Weights of a small image classifier.
Model: 2.81M parameters, layers 6.
Training: 40000 steps, batches of 64.
Data: trained on larger renderings of crowded toy scenes, 90422 training examples, 28.3 epochs.
Rows from block 3, named by matrix and row number. Rows with one number belong to one neuron. Each number is 50 + 12 x the weight over its row's rms, rounded and kept within 0 to 99. All counts start at 0. After the name is the row's rms in percent of the matrix's.
# gate: MLP gate (model.blocks.3.mlp.gate.weight, 768x192), inputs 0-191
# fc1: MLP up (model.blocks.3.mlp.fc1.weight, 768x192), inputs 0-191
# fc2: MLP down (model.blocks.3.mlp.fc2.weight, 192x768, transposed), outputs 0-191
gate.463 098:77 27 63 58 39 35 60 39 61 38 56 53 51 45 53 46 29 58 34 51 59 40 58 46 53 67 46 66 47 73 44 79 47 56 44 51 73 72 60 46 63 60 61 58 48 52 64 47 63 44 58 10 50 50 59 64 46 42 53 36 51 42 68 47 46 58 47 54 45 41 68 62 46 49 55 54 38 31 41 37 41 55 45 34 57 48 46 64 22 56 57 39 49 69 66 72 42 68 50 56 48 63 60 63 68 33 56 54 41 27 48 69 46 58 66 54 32 49 56 20 57 46 28 50 40 48 52 50 37 46 38 50 56 36 44 55 20 51 36 62 51 27 60 45 48 57 51 36 24 64 43 68 50 59 67 24 47 45 59 52 34 51 55 52 62 55 37 49 54 60 59 55 52 41 52 62 26 57 55 42 38 58 41 70 60 59 35 63 52 54 67 45
gate.464 103:58 32 37 46 42 62 43 67 46 46 48 50 49 55 28 45 47 49 26 62 39 41 54 46 53 49 60 33 50 48 53 70 43 68 44 60 54 37 61 39 57 57 62 39 41 81 50 50 36 37 37 66 61 54 61 35 61 59 37 48 42 62 45 61 22 50 78 49 56 69 62 43 41 65 60 41 34 58 60 41 66 56 41 48 56 61 52 43 47 77 52 39 80 44 60 86 47 52 37 36 40 41 51 38 74 43 68 31 32 57 55 63 56 66 63 39 51 78 76 60 55 52 51 32 46 45 66 35 46 56 45 50 50 78 51 64 37 65 22 48 54 37 45 56 44 53 65 51 54 63 39 41 58 49 34 61 53 21 48 52 45 42 39 53 62 50 46 54 75 45 56 39 50 61 49 58 56 51 62 50 52 67 51 43 57 35 35 49 38 63 51 37
gate.465 092:52 41 68 38 41 30 51 46 54 45 50 57 41 39 62 61 62 38 46 45 44 31 40 67 44 64 51 48 39 61 67 47 23 49 44 11 44 50 43 50 24 43 55 31 51 36 28 35 45 27 53 57 57 50 33 06 37 42 36 29 47 42 41 55 46 60 67 52 38 40 22 42 47 38 44 42 46 39 62 54 51 49 72 58 25 56 33 33 36 37 59 48 50 45 44 53 42 52 50 73 61 42 55 47 51 59 67 47 55 46 50 63 51 31 56 51 42 40 34 43 64 48 47 55 46 48 40 47 60 46 54 63 69 32 60 49 59 57 48 53 27 63 50 57 29 48 29 34 44 51 44 47 25 37 68 43 59 58 53 54 48 47 47 43 42 76 50 44 57 75 33 75 57 56 37 46 43 53 73 46 61 37 52 43 52 62 49 59 60 33 40 50
gate.466 107:52 53 59 59 49 58 72 63 46 59 49 57 57 44 56 46 62 56 42 50 69 44 57 49 48 26 50 56 48 31 35 10 38 35 68 69 42 47 49 34 63 30 45 63 54 27 69 50 56 58 61 53 40 66 49 26 38 24 35 63 58 54 53 45 41 35 66 40 68 47 48 51 70 53 55 45 70 42 53 44 49 23 44 46 50 45 50 37 59 27 56 68 66 35 48 36 37 49 40 46 43 75 52 61 51 86 33 44 68 62 35 43 31 46 39 42 52 48 47 63 52 36 55 50 50 58 50 48 46 64 38 43 36 64 73 57 44 57 69 65 38 71 48 53 64 64 58 65 71 33 53 45 40 62 47 61 45 52 41 49 60 69 59 46 43 60 46 48 44 61 65 69 37 46 60 62 53 69 66 61 48 35 69 33 41 47 45 51 37 55 57 57
gate.467 092:46 56 57 45 44 58 31 51 46 61 39 64 42 77 40 91 48 41 42 34 31 66 52 50 46 48 57 52 52 42 53 52 62 49 53 69 48 43 41 69 45 44 56 40 55 73 60 63 35 38 48 38 32 67 53 38 63 42 40 55 48 44 37 48 44 80 50 52 49 32 69 51 57 55 71 47 88 67 50 38 48 43 29 42 36 65 33 66 46 58 42 54 60 41 46 68 65 56 50 31 61 36 26 41 35 26 57 38 66 46 59 36 47 60 53 60 67 43 48 62 57 58 41 44 61 44 50 41 47 72 29 57 34 36 54 38 50 75 46 59 54 58 58 76 55 40 39 40 38 62 52 37 67 38 57 70 39 42 53 44 47 37 43 42 60 40 47 38 52 68 48 60 49 33 38 35 39 49 31 37 45 51 41 49 51 51 53 40 59 51 26 37
gate.468 104:51 59 40 56 45 43 34 44 60 54 54 55 66 49 47 45 54 36 81 40 57 33 30 35 55 57 71 40 60 65 74 42 54 37 48 33 47 73 72 47 52 36 54 47 47 26 54 42 65 23 41 68 33 51 47 47 52 44 54 26 39 55 39 34 65 41 70 75 21 44 57 62 52 68 55 66 47 42 66 57 44 53 47 42 40 67 54 55 60 54 37 37 35 47 49 34 46 36 65 79 39 82 59 26 63 56 41 54 40 36 70 46 24 57 57 52 41 47 44 42 39 50 63 60 65 67 36 61 48 45 56 51 57 52 46 41 27 36 44 27 50 61 34 16 62 68 49 60 56 48 52 50 37 36 59 51 57 60 42 61 49 37 43 52 44 48 63 31 46 51 57 53 48 42 55 64 50 49 48 53 41 44 66 66 63 49 45 48 49 47 44 50
gate.469 100:57 31 79 42 52 47 59 41 60 48 74 51 61 60 37 51 53 51 44 42 18 45 45 47 51 30 62 45 50 40 40 30 75 50 28 55 54 49 69 57 61 65 52 31 58 49 48 17 50 75 50 51 61 71 42 59 30 46 39 52 45 41 38 47 36 58 47 57 54 75 50 46 43 61 49 54 54 44 58 85 55 30 54 68 37 55 27 65 39 53 44 34 57 41 54 56 63 46 62 52 68 37 69 66 24 48 50 44 49 64 66 42 52 47 18 63 55 42 37 46 55 57 58 47 43 60 49 59 62 50 62 49 42 54 34 56 41 78 54 34 42 30 37 53 40 64 52 58 53 49 40 32 51 50 69 70 47 45 61 60 68 57 46 56 40 33 57 46 68 59 43 62 55 54 55 24 60 64 48 38 62 57 43 47 58 61 34 50 51 58 47 61
gate.470 100:63 42 63 46 53 38 62 60 65 63 70 59 49 58 57 49 63 34 45 47 72 41 27 57 38 53 66 63 47 61 41 43 54 68 39 52 40 57 37 48 59 40 13 31 61 49 43 52 43 62 41 56 43 57 41 35 64 37 61 39 50 52 43 62 50 61 68 46 51 53 53 73 53 44 61 24 49 37 42 39 76 30 53 40 54 49 41 51 61 61 47 31 73 39 50 53 63 54 29 40 42 69 44 33 57 69 62 34 42 42 38 52 53 49 58 55 54 47 56 33 31 75 52 46 61 30 45 55 66 50 46 53 52 57 34 50 21 69 42 47 36 64 47 72 62 28 52 61 46 60 40 57 63 54 46 34 57 49 60 67 59 49 53 45 81 53 47 69 62 45 64 40 43 58 64 70 53 34 49 58 40 52 24 45 50 77 49 50 61 54 31 53
gate.471 104:62 69 69 52 51 27 56 57 47 68 53 56 62 32 52 40 45 54 59 53 35 62 43 36 57 57 41 51 24 34 72 40 43 36 45 69 42 55 52 68 36 56 50 42 43 42 63 29 53 48 44 48 48 50 34 47 61 44 42 52 61 56 75 48 36 49 33 72 42 50 56 67 62 36 37 45 66 55 36 55 38 70 56 56 59 54 32 59 32 54 46 29 50 38 41 42 49 61 49 59 68 37 48 56 59 50 55 59 55 37 53 26 55 15 27 55 42 38 52 52 58 42 56 49 59 51 53 78 40 61 67 39 49 38 49 31 36 43 42 65 51 49 52 46 55 59 64 46 61 37 39 66 43 58 59 73 46 39 52 45 43 62 24 35 59 46 34 48 26 50 35 36 45 37 57 58 24 64 45 17 67 39 59 36 32 54 45 72 49 53 55 50
gate.472 088:58 50 56 49 52 50 51 24 52 41 71 51 49 49 56 34 65 36 64 59 63 63 32 53 43 54 64 55 42 53 50 46 45 45 40 66 81 58 50 52 51 49 30 33 40 45 35 44 50 61 40 53 67 57 32 46 62 72 42 48 45 41 40 65 43 44 35 54 29 51 27 47 37 52 57 54 35 34 57 45 43 67 45 47 66 56 33 28 48 60 53 44 63 66 50 49 83 41 48 29 67 59 35 56 65 64 31 53 56 51 62 59 54 45 72 39 62 44 44 59 36 35 53 49 41 60 30 47 45 71 37 61 63 28 53 44 67 69 43 40 45 48 50 59 54 48 74 40 35 67 47 57 42 74 27 53 56 63 45 71 65 45 59 46 48 46 27 50 50 64 44 44 37 40 75 35 42 48 68 34 56 52 42 52 74 58 69 46 67 40 63 35
gate.473 098:42 51 64 45 40 29 50 68 53 72 61 42 43 60 64 49 60 77 48 63 49 59 59 63 56 40 66 47 59 43 38 47 67 32 54 49 47 55 81 42 48 35 57 55 36 42 60 53 51 69 40 53 55 42 46 42 50 70 52 67 38 78 47 65 49 65 39 67 66 54 53 33 44 65 44 50 45 42 59 58 57 41 66 57 61 70 39 51 52 67 49 61 54 16 53 46 66 53 51 44 29 37 58 64 53 85 40 42 23 48 49 64 55 70 62 48 47 57 59 49 45 43 49 66 68 61 49 56 52 71 62 42 70 51 56 37 55 55 41 42 55 38 44 34 48 34 60 64 40 60 35 44 17 53 54 43 70 36 33 72 58 48 61 46 44 68 41 47 47 69 34 37 37 52 47 41 44 51 49 29 47 49 56 47 53 35 38 52 61 69 32 67
gate.474 101:49 28 38 45 43 35 48 65 37 50 57 22 55 52 49 60 52 58 41 46 54 43 65 58 37 75 32 58 48 68 38 16 48 72 38 44 74 56 48 43 61 51 36 56 41 53 48 27 46 55 47 34 36 45 58 42 43 44 53 40 53 57 55 31 65 58 57 76 56 56 40 67 34 64 63 56 29 58 57 64 70 47 56 63 36 42 46 35 52 48 49 51 58 68 65 51 55 59 60 62 42 50 64 54 61 43 51 60 61 46 69 61 64 55 54 60 56 70 49 46 32 57 50 69 38 52 51 73 36 69 48 69 54 17 55 65 46 64 53 45 77 42 59 64 31 33 41 52 51 57 71 38 36 55 43 56 55 44 58 57 31 44 75 48 75 29 52 46 66 60 66 53 53 37 47 62 60 57 41 49 49 43 77 65 62 51 39 44 49 47 51 43
fc1.463 105:59 61 82 50 47 64 52 49 66 51 44 44 56 47 50 48 77 68 62 53 65 56 39 50 55 89 33 54 58 49 54 50 44 33 59 49 34 39 76 42 63 34 41 49 58 50 47 63 51 38 36 42 27 48 44 44 48 63 44 53 36 30 63 75 43 44 49 42 50 57 62 44 72 58 63 58 60 39 63 58 46 43 55 42 41 44 59 43 43 72 47 41 73 69 60 41 46 42 34 58 69 63 38 35 43 62 37 53 58 62 37 59 61 57 55 40 44 71 62 52 33 32 33 29 53 40 64 43 47 47 48 25 48 55 70 51 45 52 64 64 41 70 63 46 38 65 57 66 53 48 54 58 61 45 61 20 47 64 28 63 37 72 56 61 36 62 46 45 56 52 59 47 40 47 49 45 56 36 69 44 68 40 76 60 54 40 38 39 62 51 67 45
fc1.464 107:72 56 59 69 52 36 48 65 44 57 38 56 43 44 48 39 47 49 53 41 51 53 40 49 47 26 55 59 32 58 38 55 51 42 37 44 66 56 39 58 64 42 46 59 38 60 50 38 61 61 28 40 38 38 40 50 53 39 46 56 66 35 50 75 11 57 50 50 64 60 50 45 52 48 38 63 55 59 57 40 48 64 49 46 64 31 54 59 42 74 43 42 58 44 40 64 62 41 30 35 54 66 39 36 56 62 52 55 47 68 65 46 51 26 33 46 66 65 52 51 47 47 49 48 65 47 44 59 54 51 54 33 40 42 38 67 28 58 60 53 48 68 50 38 60 60 49 78 30 45 73 41 24 68 55 44 39 53 43 60 49 41 34 57 73 35 18 62 45 36 43 34 56 57 55 62 34 35 44 64 57 46 51 58 65 39 67 33 37 46 89 54
fc1.465 094:44 40 39 75 59 45 45 58 54 43 67 73 38 44 27 43 39 77 79 31 42 69 55 30 61 30 55 40 37 36 36 51 71 57 42 49 51 52 59 45 58 36 42 65 40 57 58 61 41 62 44 43 33 38 56 54 56 67 55 81 57 60 46 46 43 66 42 60 58 50 60 59 61 40 46 50 52 61 52 43 66 57 45 43 52 41 64 57 61 64 43 67 46 52 56 31 56 58 52 34 40 78 32 51 46 59 52 43 61 57 50 30 48 48 47 56 51 63 64 43 42 61 52 49 50 87 69 57 56 61 52 33 26 53 30 33 49 42 53 54 63 62 52 39 79 28 77 58 46 51 48 51 43 65 34 43 48 50 40 53 22 45 33 58 44 50 29 65 48 44 48 50 45 37 49 28 52 67 22 47 52 39 49 51 40 38 47 49 51 47 49 67
fc1.466 110:71 54 54 42 55 37 62 49 51 26 69 49 59 42 39 47 48 35 55 38 64 51 33 47 70 60 41 66 48 47 54 63 68 37 31 43 54 65 35 43 39 56 79 49 45 46 60 32 46 59 55 50 54 43 70 64 37 37 60 53 55 29 72 64 59 46 62 57 80 67 67 59 39 55 42 32 37 40 43 69 32 69 71 55 67 31 59 38 56 72 50 57 51 48 48 42 34 71 54 66 45 37 45 57 43 50 48 33 54 57 46 55 49 51 68 52 33 54 49 34 61 47 51 50 50 24 50 54 56 41 66 63 31 33 43 40 60 57 45 75 68 41 46 61 44 64 35 42 59 70 54 82 50 43 36 53 47 56 61 80 70 34 54 52 45 53 50 47 63 36 35 61 58 51 39 59 39 66 53 66 58 51 52 67 53 60 43 43 61 47 45 36
fc1.467 101:40 42 54 60 47 69 56 42 40 54 37 46 44 62 53 65 63 45 47 47 49 74 70 51 41 69 52 26 72 54 59 71 55 47 31 68 46 42 39 72 45 43 42 55 36 50 44 49 46 54 36 54 65 50 69 33 51 51 44 34 61 32 45 45 34 51 53 34 49 19 41 36 44 39 68 55 49 48 46 56 65 25 29 44 56 55 42 51 67 54 42 47 40 35 42 55 51 37 56 35 79 27 37 51 50 56 40 40 75 54 59 36 32 33 58 76 57 30 39 41 45 67 53 60 64 47 55 38 64 53 32 33 46 52 48 44 63 68 45 70 53 28 53 79 43 43 74 30 37 56 31 62 54 46 51 56 62 32 48 63 65 42 41 44 45 59 46 58 62 69 37 45 50 50 58 36 40 48 41 48 55 68 56 43 37 51 69 70 59 56 40 45
fc1.468 097:41 59 48 41 56 42 60 50 58 46 41 33 36 55 48 68 66 56 29 70 46 82 33 43 45 69 52 52 54 64 46 56 52 58 33 54 45 29 37 35 56 41 42 40 41 51 26 58 53 57 44 60 38 60 42 33 44 60 52 50 36 36 51 57 54 83 35 51 55 28 68 36 41 58 67 32 64 57 42 47 54 60 26 41 51 44 72 47 30 36 40 53 60 42 48 51 69 48 60 38 52 46 49 59 44 28 47 40 58 42 52 52 78 51 45 33 45 54 63 75 38 66 50 60 51 30 43 54 66 68 26 47 51 44 43 46 46 47 41 44 53 39 55 46 55 54 49 50 39 48 52 44 45 60 49 40 56 44 44 38 38 58 53 60 46 66 52 57 61 67 29 27 48 63 52 45 77 51 57 30 84 68 34 35 79 41 49 57 62 56 45 76
fc1.469 099:50 43 36 43 45 61 63 63 32 46 73 37 49 59 21 52 46 38 57 53 43 27 34 50 43 44 55 44 58 49 52 56 44 33 66 47 56 40 43 51 69 65 44 38 63 54 28 54 49 62 48 45 59 64 49 24 28 57 48 43 54 51 63 58 43 40 40 49 64 45 57 31 46 76 54 58 51 39 56 54 58 38 50 52 47 55 52 29 33 38 34 69 51 62 59 57 44 54 38 44 46 52 31 41 72 44 47 18 39 57 45 51 50 50 67 55 50 49 48 40 56 22 55 41 58 35 27 31 58 30 30 53 70 40 43 47 57 67 37 65 46 51 45 58 52 62 57 63 48 33 57 36 30 36 57 59 64 45 42 32 60 43 39 55 26 57 46 58 32 51 42 30 58 73 40 55 44 62 46 23 65 72 77 58 65 49 62 59 65 37 61 41
fc1.470 097:56 33 48 53 49 72 57 56 39 35 46 71 47 38 55 48 57 63 48 58 55 61 45 34 52 49 42 61 71 42 53 58 52 59 66 73 55 56 48 49 23 48 57 38 61 47 63 63 48 42 53 42 26 52 73 46 40 50 65 61 63 42 39 41 40 53 41 47 50 46 42 48 64 44 52 40 56 68 35 49 54 21 41 49 85 68 57 49 53 52 53 51 29 75 47 58 80 74 39 30 46 64 44 51 40 51 52 38 70 61 51 50 64 42 64 46 54 58 18 46 51 34 61 36 61 39 33 52 34 44 24 60 79 62 60 55 43 56 54 63 54 40 56 72 32 50 47 47 45 39 54 25 66 63 43 52 59 56 46 45 48 54 62 38 44 57 61 57 50 64 33 50 59 57 57 39 69 55 41 66 45 61 57 46 76 27 58 36 35 57 37 42
fc1.471 101:72 61 63 40 45 45 43 53 37 56 55 53 32 57 32 45 44 68 43 50 57 45 59 44 54 59 46 53 49 29 33 49 61 73 41 61 60 68 48 65 62 48 54 55 62 60 60 57 31 66 55 45 59 38 54 35 52 55 42 58 49 50 60 57 58 87 69 53 77 36 64 30 44 55 35 36 51 43 60 56 55 56 72 46 47 54 34 42 52 41 48 62 55 52 55 55 36 44 47 54 77 49 82 74 76 38 49 61 75 41 73 81 75 78 52 34 40 43 61 69 56 57 44 54 65 45 66 58 27 51 51 50 41 44 42 34 50 61 37 58 44 41 48 55 64 56 52 66 31 34 51 48 66 39 50 38 63 57 60 57 59 39 49 46 28 43 42 51 66 52 56 59 52 48 37 44 70 64 44 47 53 54 34 71 44 48 44 51 32 57 54 53
fc1.472 095:55 38 47 50 47 23 42 53 58 41 64 63 48 39 29 27 38 63 66 63 29 57 43 42 53 20 56 39 47 48 40 52 50 48 47 67 41 59 43 50 40 58 68 50 38 45 50 53 47 58 41 57 64 49 36 45 54 62 20 41 49 89 23 69 49 43 42 46 43 50 40 47 52 41 52 43 30 51 64 48 33 66 55 28 54 43 76 65 58 43 50 39 41 27 52 59 36 45 53 46 52 21 44 51 51 55 60 39 59 59 42 19 63 53 55 64 33 34 49 59 55 65 61 47 54 65 55 69 45 58 48 45 45 60 61 59 63 38 63 38 44 20 61 53 65 60 63 59 39 47 44 46 33 41 49 61 52 69 64 44 53 47 34 51 45 37 40 53 65 47 51 44 56 70 48 33 52 63 55 53 72 34 67 65 42 37 57 43 39 52 76 61
fc1.473 098:54 73 43 48 57 55 25 57 58 50 61 65 52 27 69 52 54 55 60 62 55 19 66 61 54 52 63 62 41 54 39 30 44 70 60 57 53 56 50 60 60 40 47 57 33 46 46 68 54 41 49 61 29 30 69 50 49 41 41 40 63 61 59 45 56 75 61 60 31 57 77 46 39 35 32 43 70 64 32 45 49 52 54 51 32 45 72 35 47 39 72 41 65 44 65 38 40 60 65 43 48 65 66 54 66 69 50 56 64 49 60 57 66 39 42 61 58 55 46 54 36 65 57 31 53 49 49 49 52 59 43 59 62 72 49 56 44 67 52 39 31 56 46 21 63 42 75 67 58 38 56 61 34 67 25 30 47 56 50 51 53 36 47 42 36 39 49 73 53 57 58 45 45 51 40 35 42 59 56 50 31 42 48 36 41 57 71 41 44 51 61 62
fc1.474 100:34 43 27 40 44 35 54 55 36 49 46 41 54 49 65 45 32 50 51 46 38 39 55 56 45 47 23 76 37 78 49 17 45 65 50 43 52 46 37 44 70 50 52 50 40 66 48 55 54 36 58 43 61 44 42 60 43 42 52 37 64 44 48 55 73 62 61 67 31 50 37 65 41 54 44 54 25 56 43 37 52 25 39 50 41 27 53 21 31 37 50 64 49 39 39 49 42 40 51 66 45 34 47 53 46 33 41 38 65 57 58 59 45 74 51 42 67 42 46 41 40 55 67 59 51 67 54 45 48 55 67 46 41 40 37 43 35 49 48 42 60 41 40 53 48 58 41 35 34 64 67 51 50 24 50 62 51 46 46 37 41 42 51 39 54 50 68 61 56 25 54 54 52 43 28 61 67 74 38 62 35 51 80 73 47 49 50 42 28 68 63 67
fc2.463 103:45 56 52 58 66 48 72 42 66 44 56 31 58 80 44 27 53 61 61 39 64 56 49 47 48 72 31 53 48 54 59 59 35 64 53 51 31 25 43 72 39 48 46 41 42 63 38 69 58 50 47 35 40 45 67 63 34 43 48 53 30 60 40 30 47 55 39 51 48 73 59 47 43 65 46 57 55 53 49 39 33 56 45 73 52 60 44 56 57 58 38 52 66 50 58 49 58 50 56 87 41 60 41 45 52 41 67 61 50 45 29 09 45 42 22 46 28 63 65 52 52 63 61 52 71 48 47 53 55 58 49 45 58 18 46 60 70 42 46 66 66 36 61 70 50 43 46 51 43 50 53 66 67 58 36 56 56 48 42 64 37 45 71 44 30 31 49 40 55 48 40 53 55 39 57 69 30 38 58 48 49 55 50 50 40 39 54 38 44 42 34 60
fc2.464 100:32 45 43 37 72 39 27 46 43 17 60 39 54 41 45 29 42 51 52 39 42 68 47 66 51 83 57 54 46 36 59 65 43 32 59 42 51 26 41 37 62 43 43 42 28 74 43 44 34 31 48 64 49 31 42 41 64 73 59 61 35 48 24 35 40 57 47 73 45 57 40 34 35 59 46 53 50 67 61 71 48 50 44 71 47 49 53 44 51 60 66 32 54 61 34 49 38 39 43 46 59 58 57 57 62 47 41 46 38 55 64 64 51 57 64 57 38 53 36 47 32 53 54 64 41 64 56 27 52 66 59 45 70 54 48 36 50 64 36 26 59 33 45 47 59 46 56 44 55 49 52 47 74 42 55 30 58 42 44 58 57 62 34 39 32 58 56 50 52 50 42 24 38 49 61 44 43 57 79 38 47 35 52 60 52 53 52 45 47 30 57 43
fc2.465 093:52 72 55 66 41 48 55 35 73 49 53 40 41 68 58 43 32 42 50 61 68 50 59 54 56 54 39 69 37 35 45 32 46 55 37 49 32 18 31 41 55 25 52 60 22 54 56 62 65 65 71 40 48 50 65 28 50 37 64 56 51 51 47 51 43 58 33 51 57 62 49 59 54 42 48 55 56 19 60 50 30 68 65 52 44 46 65 47 66 57 54 68 54 61 45 53 53 57 41 51 54 34 59 71 60 36 45 52 40 45 49 60 64 70 48 36 72 39 65 54 67 37 41 60 43 51 32 68 38 34 63 52 55 28 46 49 43 56 69 59 46 41 62 28 45 49 26 37 38 62 42 50 52 42 46 39 33 54 72 53 52 69 68 52 55 55 47 40 48 58 42 56 50 52 39 76 56 44 53 50 63 43 70 33 66 37 64 40 54 43 21 44
fc2.466 113:50 48 43 85 53 60 57 45 57 48 48 56 43 44 56 46 47 78 48 51 40 43 51 13 54 39 31 54 55 39 44 41 45 21 32 57 36 62 50 38 56 51 64 65 59 65 52 38 52 60 67 44 51 46 61 44 55 42 39 45 43 56 64 61 28 39 35 51 66 44 44 53 53 57 49 39 56 13 39 61 44 70 53 52 49 55 48 65 43 28 69 50 58 36 49 65 47 75 44 66 43 46 50 68 62 54 38 31 41 51 20 38 62 37 56 56 53 53 60 38 57 55 46 52 50 37 41 67 64 55 37 52 60 48 36 51 40 54 65 57 29 85 61 49 57 29 55 43 61 27 48 51 36 33 53 38 52 48 47 38 66 73 49 38 46 43 59 60 50 42 41 45 55 46 39 50 32 45 69 49 50 44 50 56 09 54 66 33 54 49 52 56
fc2.467 095:47 31 53 50 51 46 27 74 53 42 47 63 64 52 69 56 47 46 35 57 51 53 52 68 53 54 64 63 68 59 72 61 58 66 64 60 42 63 53 51 55 35 40 50 60 58 43 64 60 75 68 60 46 44 40 42 44 55 60 43 56 42 53 57 68 75 18 53 48 63 43 64 56 41 39 50 61 57 56 46 50 71 22 64 54 53 61 66 61 51 50 33 45 68 52 21 24 60 70 55 45 54 59 32 46 27 41 81 74 52 34 65 28 50 55 49 57 52 41 61 64 47 55 60 54 69 55 55 55 43 50 44 41 43 70 35 60 60 59 51 44 79 58 38 60 45 61 51 62 58 38 73 37 52 57 38 46 30 57 33 38 35 48 45 39 48 59 65 44 45 57 46 43 54 37 60 37 62 52 40 47 54 43 49 67 67 59 49 52 43 78 40
fc2.468 097:31 50 43 50 42 47 43 49 56 50 66 52 68 46 76 54 64 40 34 41 49 41 50 47 63 43 30 58 46 41 37 31 22 48 71 41 42 43 33 55 39 42 49 50 62 67 54 63 71 65 65 37 52 58 56 66 45 57 59 51 60 65 53 60 63 45 43 48 71 61 39 61 65 56 50 29 41 30 49 51 66 25 66 38 44 57 52 44 63 49 70 43 41 54 42 58 66 46 66 26 28 51 56 62 51 50 39 28 54 41 52 72 52 57 74 48 55 54 78 35 56 59 51 46 38 57 42 74 35 41 38 54 40 38 65 46 47 56 51 46 52 48 44 64 39 22 36 55 37 46 55 63 16 38 57 37 37 47 40 60 70 35 49 55 42 46 63 53 62 31 38 55 38 58 35 47 53 76 40 53 47 27 56 58 69 43 49 30 35 47 50 52
fc2.469 106:64 42 41 34 37 68 37 46 65 28 49 58 71 50 61 57 56 72 42 45 45 42 60 42 61 66 57 65 56 75 58 44 52 33 62 61 53 68 68 73 35 56 41 45 72 58 36 44 66 61 47 59 57 66 44 79 48 51 46 32 54 44 28 38 60 75 42 44 52 62 56 68 69 27 36 57 41 64 39 41 62 40 43 66 38 60 70 60 56 35 52 34 51 51 66 66 47 47 63 61 37 55 32 32 45 43 76 63 59 46 44 57 46 54 63 63 62 43 35 36 56 60 55 55 53 66 56 65 49 67 51 35 43 52 56 67 39 46 66 56 58 45 51 61 64 57 48 49 49 51 37 57 73 75 56 57 48 63 62 42 57 61 54 61 59 60 53 53 57 79 63 47 49 53 49 53 52 45 67 79 40 55 61 68 66 29 53 45 46 62 62 57
fc2.470 097:60 55 51 49 69 59 32 49 68 18 45 42 70 51 46 59 40 46 68 44 49 52 64 69 53 66 45 68 35 44 36 56 36 56 48 48 40 41 44 49 60 43 34 44 41 37 39 27 43 50 33 53 58 48 41 45 28 40 60 58 34 49 45 49 43 63 36 43 31 36 38 57 44 34 39 52 58 32 47 31 45 68 43 77 28 62 64 46 65 36 26 47 65 65 63 58 39 51 57 64 56 39 48 46 46 53 51 56 57 56 59 51 41 70 57 63 47 41 42 68 53 39 46 63 40 72 58 40 58 51 68 41 59 42 36 53 51 51 67 48 46 43 56 29 50 45 41 61 58 75 39 56 73 36 73 38 79 43 56 33 27 59 50 58 47 37 50 46 49 40 55 55 58 42 59 63 40 64 44 22 52 61 36 48 27 61 54 56 63 33 50 82
fc2.471 098:43 63 44 50 57 56 49 40 38 59 63 71 69 51 47 51 65 38 42 39 34 57 29 40 50 53 75 45 22 66 71 62 61 50 47 60 47 72 49 39 48 62 27 62 56 39 28 73 36 53 66 74 51 43 53 68 34 59 32 25 58 41 61 42 58 42 37 51 35 52 70 44 52 50 64 51 66 54 42 47 48 58 47 64 81 67 36 33 47 49 63 35 20 34 53 71 49 60 49 42 52 63 44 35 49 47 32 46 50 55 56 38 49 21 58 38 50 59 55 57 45 39 40 52 42 47 33 44 43 66 40 49 39 54 50 50 58 67 65 42 39 57 35 48 65 64 72 52 54 60 52 50 52 77 56 74 52 40 54 56 51 43 28 56 48 41 42 50 40 57 43 63 49 55 54 61 43 29 70 50 60 36 66 43 42 61 32 31 33 42 43 48
fc2.472 097:62 70 43 64 36 50 60 39 61 36 36 36 32 54 43 60 39 49 38 54 52 32 50 35 58 48 38 41 48 56 51 58 58 60 32 27 49 42 36 66 52 60 63 52 50 46 26 53 62 47 50 37 54 50 53 69 39 45 45 45 54 49 33 52 65 46 73 56 55 43 54 44 37 28 65 63 47 30 44 45 57 46 57 55 63 56 32 54 74 27 49 57 50 75 53 44 38 58 59 18 47 50 37 29 55 33 58 41 32 54 52 58 74 43 42 38 62 53 59 35 62 61 37 67 34 36 50 42 49 63 46 40 33 54 49 42 39 46 45 56 40 49 38 36 48 49 36 70 57 40 46 43 62 60 86 52 44 64 64 46 54 45 59 15 59 51 34 49 57 30 64 30 46 39 52 44 43 13 44 41 29 50 47 61 48 67 53 54 36 27 46 43
fc2.473 103:25 61 58 58 49 50 52 41 43 54 63 58 41 57 54 51 59 33 32 53 46 55 70 64 59 70 51 55 44 37 43 56 35 52 44 36 43 57 39 50 50 64 55 48 52 34 49 37 49 40 58 42 49 54 32 68 53 48 26 34 67 55 39 24 29 38 62 47 58 64 57 79 46 54 48 54 53 34 43 37 57 56 83 47 44 51 43 25 41 47 63 57 22 46 52 54 44 60 49 55 34 51 36 44 37 37 28 43 62 56 39 73 70 29 47 47 65 36 50 27 55 22 67 48 32 62 48 55 51 26 37 36 45 57 38 52 49 52 35 53 34 49 41 46 52 61 65 41 45 65 56 39 54 37 50 58 59 75 34 57 54 60 29 37 86 38 49 45 56 39 42 65 75 56 50 52 50 61 46 35 37 50 48 50 46 56 40 39 38 22 59 52
fc2.474 102:46 49 56 69 38 39 52 59 32 37 48 56 47 46 45 20 48 59 50 60 63 35 56 58 45 61 48 37 51 47 50 37 57 30 53 51 45 60 37 20 65 47 64 73 67 63 38 47 37 45 73 62 60 47 44 66 49 34 48 56 50 36 55 46 53 58 68 46 57 34 40 51 28 34 38 47 53 48 38 69 35 72 76 43 52 68 66 55 52 30 46 66 40 38 38 63 54 64 55 43 44 52 61 66 66 56 37 48 17 58 51 58 65 47 40 47 47 55 52 45 63 56 23 64 48 59 38 50 35 57 53 47 34 51 53 62 51 42 58 57 43 50 30 28 62 70 61 46 64 59 39 50 43 37 57 29 55 51 58 60 54 67 45 40 58 56 39 42 45 34 39 54 47 49 51 27 23 69 69 49 38 41 31 18 28 41 64 51 32 46 52 49